Weights of a small image classifier: 4.25M parameters.
Rows from block 2 of a small image classifier, named by matrix and row number. Rows with one number belong to one neuron. Each number is 500 + 25 x the weight over its row's rms, rounded and kept within 0 to 999. All counts start at 0. Numbers have three digits each.
After each neuron's rows are labels from the 100 images, of 14848, where the neuron reaches its largest size: "strongest on" is what is common among them. Only what is clearly more common there than usual is listed. The data: made-up road signs on poles. In brackets: how many of the 100, against the usual share in percent.
# u: gMLP up (value half) (model.blocks.2.mixer.u.weight, 336x256), inputs 215-255
# v: gMLP up (gate half) (model.blocks.2.mixer.v.weight, 336x256), inputs 215-255
# out: gMLP down (model.blocks.2.mixer.out.weight, 256x336, transposed), outputs 215-255

u.278:493500506512500500494513500519559505528500539500513500500500499517500487500495476471479517500540532552557473528480500500508
v.278:476500523491466496500554509489531543512482512500522561508500542487547523500517489493518481505513510534562475501455498500538
out.278:467564513498474523500500511495486535508500482491506500536500500489500500526568531475461476499562500500500521500541466485500
strongest on: pink rim (50 vs 8.6); blue face (25 vs 8.4)

u.212:509500440554449500500500501517505534472507548502472519511500500521461557500500500475562493504494500441497500487524534500500
v.212:532488500541559503500542500516500500512476508503500500523508501525468534480500442500479500465500500467500490500468500569471
out.212:508511539500500500563525466469500493500557520500500504522484491500500528469502487500504475500521484508490468489500516477441
strongest on: grey face (29 vs 8.2)

u.158:484505484500453500547443500500515500500528505540500535488500500495468559500478507486500529496497500468506487528549494495484
v.158:509501500499456483507499503473510500555489500504495477483482500456500544515476495472500555484473500463500479555500532490467
out.158:557477480486500504487520535500500500507465513519500499500505483500500498500571508516519500500557500500519500498500546541481
strongest on: grey face (28 vs 8.2); purple rim (25 vs 8.4)

u.100:514500500484489434480464478511510511500500533501500500523515502500527500521492514482500546480518517500435516500518518511484
v.100:500505506507550564500493497467500500500529493500489500500500500528530486500540521500500468452502500527549543478488500474484
out.100:500468500500500500500501513489500505503500490427423490500492509545509529509514439500535500506500500522534500500461560500489
strongest on: triangle sign (41 vs 20.1); brown rim (35 vs 8.4)

u.285:500472480519500540506460526560483524538500519468500545496562508517500527500544476539500500510522500500518513500500500512501
v.285:500475473452515470500500500503500462478500484495523509483506476543500492502500543506500499525500466500450545466547447502475
out.285:500500482470495513483513500500541500526503500488486476480462471445544500457483543448558510550497522493473498483500489510500
strongest on: square sign (41 vs 20.4); orange rim (27 vs 7.9); blue face (25 vs 8.4)

u.306:500519551475500500480517499516524553504500462500585504500486466500500500482487529450467461488528473557456540500531500484461
v.306:421439461500548493545546500522471477500537521550490550500516500540500522502452498544495507500499478465500498500500520466487
out.306:500501499492527444539500491562540500500500506551500500500492522500492500514553500486500544505494500494423504500524462500500
strongest on: green rim (39 vs 8.8); green face (38 vs 7.8); purple rim (27 vs 8.4)

u.23:502503500513504500500485456515460535513500500513458500501538489499441500500491502472500559500514500492500502500499500503500
v.23:486500549503502494497501472496500437500534500500506468482477552497500500500485544472500500500494500500568496499500488563500
out.23:495478503500503500520500450534592500500500495484500490527550531506537495500485500500497500483539500486516511500508524518534
strongest on: grey face (36 vs 8.2)

u.326:500500500500471499500500497500541462460500500497525514514480485511500495478506521532500592500512473519541500523518500500537
v.326:500494518500560468487545549500500532515484500557477493559511536528500503548469511500542489504491537500446494484509493500502
out.326:516541477513498519500475492500500500543500500472500500518561489498472523500445423500511500500467500496499502496500508493507
strongest on: brown face (25 vs 8.5)

u.30:500473497520525543500494467519544501500500518519500510431531500500500476492500511475510481517548471495465504455539511512484
v.30:467500479500499504510537437468500503518508538512500500500500500534464500500526540484490481486445501493493576500519476511500
out.30:500545520518536551500504519500455514433491477487512459530520478500472504518513524500499524448553500515491578500500470468519
strongest on: hexagon sign (42 vs 19.5); yellow rim (30 vs 8.4); blue rim (25 vs 8.2)

u.103:485500543488496499485493472500500474519519499472485524490500500482527500455500493500507558523500520490501548500500555500523
v.103:479503501506489478500515462529485500488490494513473495491502506508498500518487500545484518489507495519500457500550536500528
out.103:500524469524500488500548492500500470500500500436500500486554523521500424447531500526474500479500484537517500465573508500518
strongest on: green rim (33 vs 8.8)

u.243:514500458500490478486500531500444493572500543516479500564500448471548529489507500558511483538544500500500513532494459531480
v.243:487541489528500551500504500500500500500432497519572452452500500500500500500510500485500492447500574519542500500460500500500
out.243:586500479499507509500500533500516505492500459492500507500500500500513559500500511500502468503500500500500500498500500414500
strongest on: purple face (39 vs 8.3)

u.215:449500548518500531527492475500500472497477500500500500520500426500500485506500495500473525495500491474511494500500506494488
v.215:500501522525524542492514500503546500500481500501489459500476474514520500528505544500500508491509476509483513522477496537492
out.215:520500500483469531500502520471466530479539552455461488500500443499499559528484500500498500486500531467496508468525465542500
strongest on: green rim (42 vs 8.8)

u.320:500500515522481482464530513513455537466498500500500489495548500538563430500500500486559500467454500498500538500500472500506
v.320:531497470514516398482499500491526541504528500454500537469500501504535486474504510500500500528492532454481500505479523517481
out.320:513499490531500561530500545490500500548543492500500475537489500500446499568500528497527510500510511499482504500499570538466
strongest on: grey face (38 vs 8.2)

u.24:496528516444500446518500500511500511512493565500455500500533519523500510498451491500500500500500551451520498444488515544482
v.24:472457515502500500556512483492512540500500521495453458514560500500493557500500528514576524500500479473500408500500500513450
out.24:535432526500500547490471495494479500500476526527489486500465479500551516505500475532508500484468521500500442500506519440500
strongest on: pink rim (31 vs 8.6)

u.232:467507501509489532456446501557464500500482528500533482537477503522496460500483478538450493458479500480500492500540499436564
v.232:496498500500475493469500506490527500493458538500497506518500513500528507500496526500554455486478500500494500560500473500522
out.232:514517516487500478498459455512512484500533524500544500503439470473501475500500510500523525553513500500535471491457500498479
strongest on: green rim (40 vs 8.8)

u.311:521500500474461505485516526473467513507500509491464513479529500527500482500516500500500528523500500528480495450543528500506
v.311:503541500480501500533505543532510498495529500478484502511523486500500500532496457512510516501500537520500500500462505500518
out.311:507500535500500520526538544551512478447522509469516522529481532563455476538488502543485478481469495473453496440489500510500
strongest on: square sign (74 vs 20.4)

u.162:482497490514500510458500509522528500492500500466527504500462500549500456487500460534517500465500533505475500532500500561496
v.162:493472520500477528536500500514491565500500515461507500439571519500487500538479478496500520500484500441500521535516500455515
out.162:467548538450463500512500500536477470500481526500500478500536497472498476500500500496492531500500527500512538486520538500487
strongest on: triangle sign (41 vs 20.1); orange rim (26 vs 7.9); white face (25 vs 8.3)

u.104:512464545487520459475471510503505497482520500490519477566525500500500467500457482487460500543500477519490481500500500468500
v.104:497500500469500483500442488503500529500458441502511500535500516500541500536521500488500551495439491525517509500500500549485
out.104:500494500500509551519515495467500500502500500500445533471500511553457494500500485506522513532500500443523563454555500549503
strongest on: grey face (42 vs 8.2)

u.3:491516536521460500499490502471496452475431500521500500509453469500508523527531482473526504500483500500537484543500500479516
v.3:458519440511480481533500465500484500514506420507467530500520500500500567520500527474500500510504500499481489475529506500511
out.3:481501500517500454517470515464550532491477500536539448491500545534510464494496508476500522540500495461508533461576525468500
strongest on: pink rim (44 vs 8.6); white face (29 vs 8.3)

u.261:500500474479496488507500500470527456453500500488494476483525491498500430496509500515500498498474468515426538526540470463500
v.261:500488498451500502500519470511477500492500531450500500493484493488500500500524480500454470505492494517500491517478500476534
out.261:523500453481500468481533500515500524455504544461537474509478486500488500492500502486524500500525497502471536469500513481491
strongest on: hexagon sign (42 vs 19.5); red rim (28 vs 8.4)

u.63:449522500495524500481495500428498531417479509555500500536500520553508507500487526500548542530489551500489500526500497499529
v.63:500552540486526487500515484486500438487492474524501512500511510505494500511548500500508495465491500474490520500498502479505
out.63:500505500500453500433500500496528576565500476464534500502500544480517500461500511500444466491475503500511482500463500490488
strongest on: square sign (65 vs 20.4); blue rim (36 vs 8.2)

u.130:509507510555542500520478521500492500500499471500456460510532530516473481530530473500500520486463487540500521528500490500463
v.130:452481442512487461493513500519485469536500506513478472526474524543502500500449500500541490528503469468500500500473498460563
out.130:521500500477486503471499495518500500478500541500499513504511459506501411535500496498503500500500535514530534485489523525510
strongest on: grey face (49 vs 8.2)

u.225:500500528427500500500508495516434475498500500500500485500474471478533457493500486477527498506540487505522524500518473527516
v.225:501505500446529536499500509549503513490478500529488506500519488505469443479458491500496473500478479500542481482536506527531
out.225:525500500498500478451536489432517516511527470500497535512516500492525494456557492500569500447507470551484500505530491481470
strongest on: green rim (30 vs 8.8)

u.284:525500486500500517465479491486519463513536484535520500503500500493523500500506477520480486544500505500500500500523467560438
v.284:500536500524473473467500460475521537536528491500500500500500501495500473478498500544496519510534508527438464486475428503524
out.284:500475487459500491472500500459457500500463500422499482530494512527477500521500512500533481500580500474500500526500458533541
strongest on: hexagon sign (80 vs 19.5); struck through (34 vs 14.9); blue rim (28 vs 8.2)

u.85:539500457485519412531483469500534481482500495500507528489530542479534535482530456489500466517504500500500500500477516494462
v.85:492500465500500487573513482492454501485476487500471460503543500497500516505485490500497472500493528564500500500444498528494
out.85:500495494500516500500503493535483500500499533501481500539493502500500503500500558500472500500500489533508532497492559500500
strongest on: square sign (49 vs 20.4); red rim (25 vs 8.4)

u.142:483488529500572496467474535500543490500500500468498518468521500463500531485500500519465487508481500500500500500500479500492
v.142:500500521538519500483450508489481500458504491476500510511467500535475489484516435474508541537505536500500506522500500460500
out.142:517485500532482500479518491500500495571524508486502517500459553500500523526502503501497500478549506490500543417500555500500
strongest on: purple face (74 vs 8.3)

u.49:483500498500514507535520500494469447506527489512535525453500483500500500500503531483546500492465500494463500504503455499500
v.49:518500484500506449500500500495468500466453522489485460533500502500462500472483500485484485553454436501503492500472489524514
out.49:500483500511500503482510467546552509501500529469541500519491526500509541475500466498482489426500467500521500480500523500488
strongest on: square sign (63 vs 20.4); black rim (33 vs 8.3); pink face (32 vs 8.2)

u.201:550495507480500465500500500491472453500520529500505500500472453469500500500540484500559525496482500505520540500528500563496
v.201:500517503525500500504479469500500511610500500500500500500500500530500500500500500500500458518500500500494500500533500491497
out.201:502495500500471503552500500530458500514500486496447479475509541500500529524465487486500500500500500478469500459530479500500
strongest on: purple face (59 vs 8.3)

u.32:442500474485520500472525528509502496500487500478472498500523513533540475435478465461500476514500461493500500500535500527500
v.32:485518500444500543500454538485503450493532459484500500499507500451505500498491559500496500456500449472531484500500500462515
out.32:543500441533521500500491487500540500474532448418547500553479478479497480553500528500501499491500515525500508511433495545454
strongest on: pink rim (36 vs 8.6)

u.107:519546467460517500478499504493530500455476467501500500500494484518500548480529497515438520549500500517447467563500495500483
v.107:500493509500469548482534486501500517476471500500501519500504521476494474499518524495481468513513472533456500494520482493497
out.107:536505515539500495500500535556509500463549500447456500500527469468495522536500483476485500517488504533504500500500510531498
strongest on: hexagon sign (55 vs 19.5); red rim (27 vs 8.4)

u.9:508500475463500510517496522471489533483435491466488470505495470525500507548495546500502509500528470496532500532506500500509
v.9:500523544495525464507493445522516500500498486469500528507500499500457518518477456500533500506500481504488456409499500500500
out.9:482527515515439524497500478482496552455504507500474500462471529451495520511484480451500538539517468500540500481524458574516
strongest on: brown face (39 vs 8.5)

u.164:522495485500477500503521500500511527516500500501500500533504453500463500434492478550498457485500460500500500478531500500500
v.164:520462494496462505500500526524543496460467518500500482494502513537521486470486492523493500495500500538500512482500500439485
out.164:541500516500500525544500426500493500500488500529522488511500461500554603477480514495527506500500543540481500500504520527534
strongest on: hexagon sign (50 vs 19.5)

u.170:500528550525507482495475486500488500539500501502513526517500545543525500430500510509473500500557516520496488561525509480437
v.170:503500500524500500463500500489535500517500499500498500505491450493500500534500500485535453535485500500535502500500500574528
out.170:521488519471475511512500452500456500490500497500479477500500467509500465523500465530538499433467500521505482475500517482509
strongest on: purple face (26 vs 8.3)

u.94:497522577500500497477531436500500500500500492493449517500500498530457461507503514468500500478473524548571503515505522492468
v.94:486500568500565473488519500499500487547511524516488521500532477497490500546505448500548482488505430463507500501533506511501
out.94:514486498500495518456510507520482488493450466552500500513500500536500500478515545457477484500540489487513500500500510477458
strongest on: grey face (40 vs 8.2); pink rim (32 vs 8.6)

u.92:533517500453474514526442492508483506548500500500541447500500481516500518516539563500500500500503507500500500500519500500493
v.92:573500500487502500500452498534500534509500481500529473500500484500484525500500522500500511503519500491500532500528486508509
out.92:477543473500481500500505556492461465498482508485481500532500462549533500588504532448510500456510511494504500499493500500500
strongest on: hexagon sign (45 vs 19.5); green rim (29 vs 8.8); green face (27 vs 7.8)

u.208:458500500484518536500483452518500500507500505481492500494500480496472533514519438567532545554500474463566445467490458511500
v.208:524500514500537481523512560500513489514480502500441492457475471482500481459504541445496478500535521542517500492485513477542
out.208:505501500508525507500500500446539474500500500508489486469506508505510533500485419490519431471502450498466500511500500451473
strongest on: brown face (50 vs 8.5); orange face (49 vs 8.3)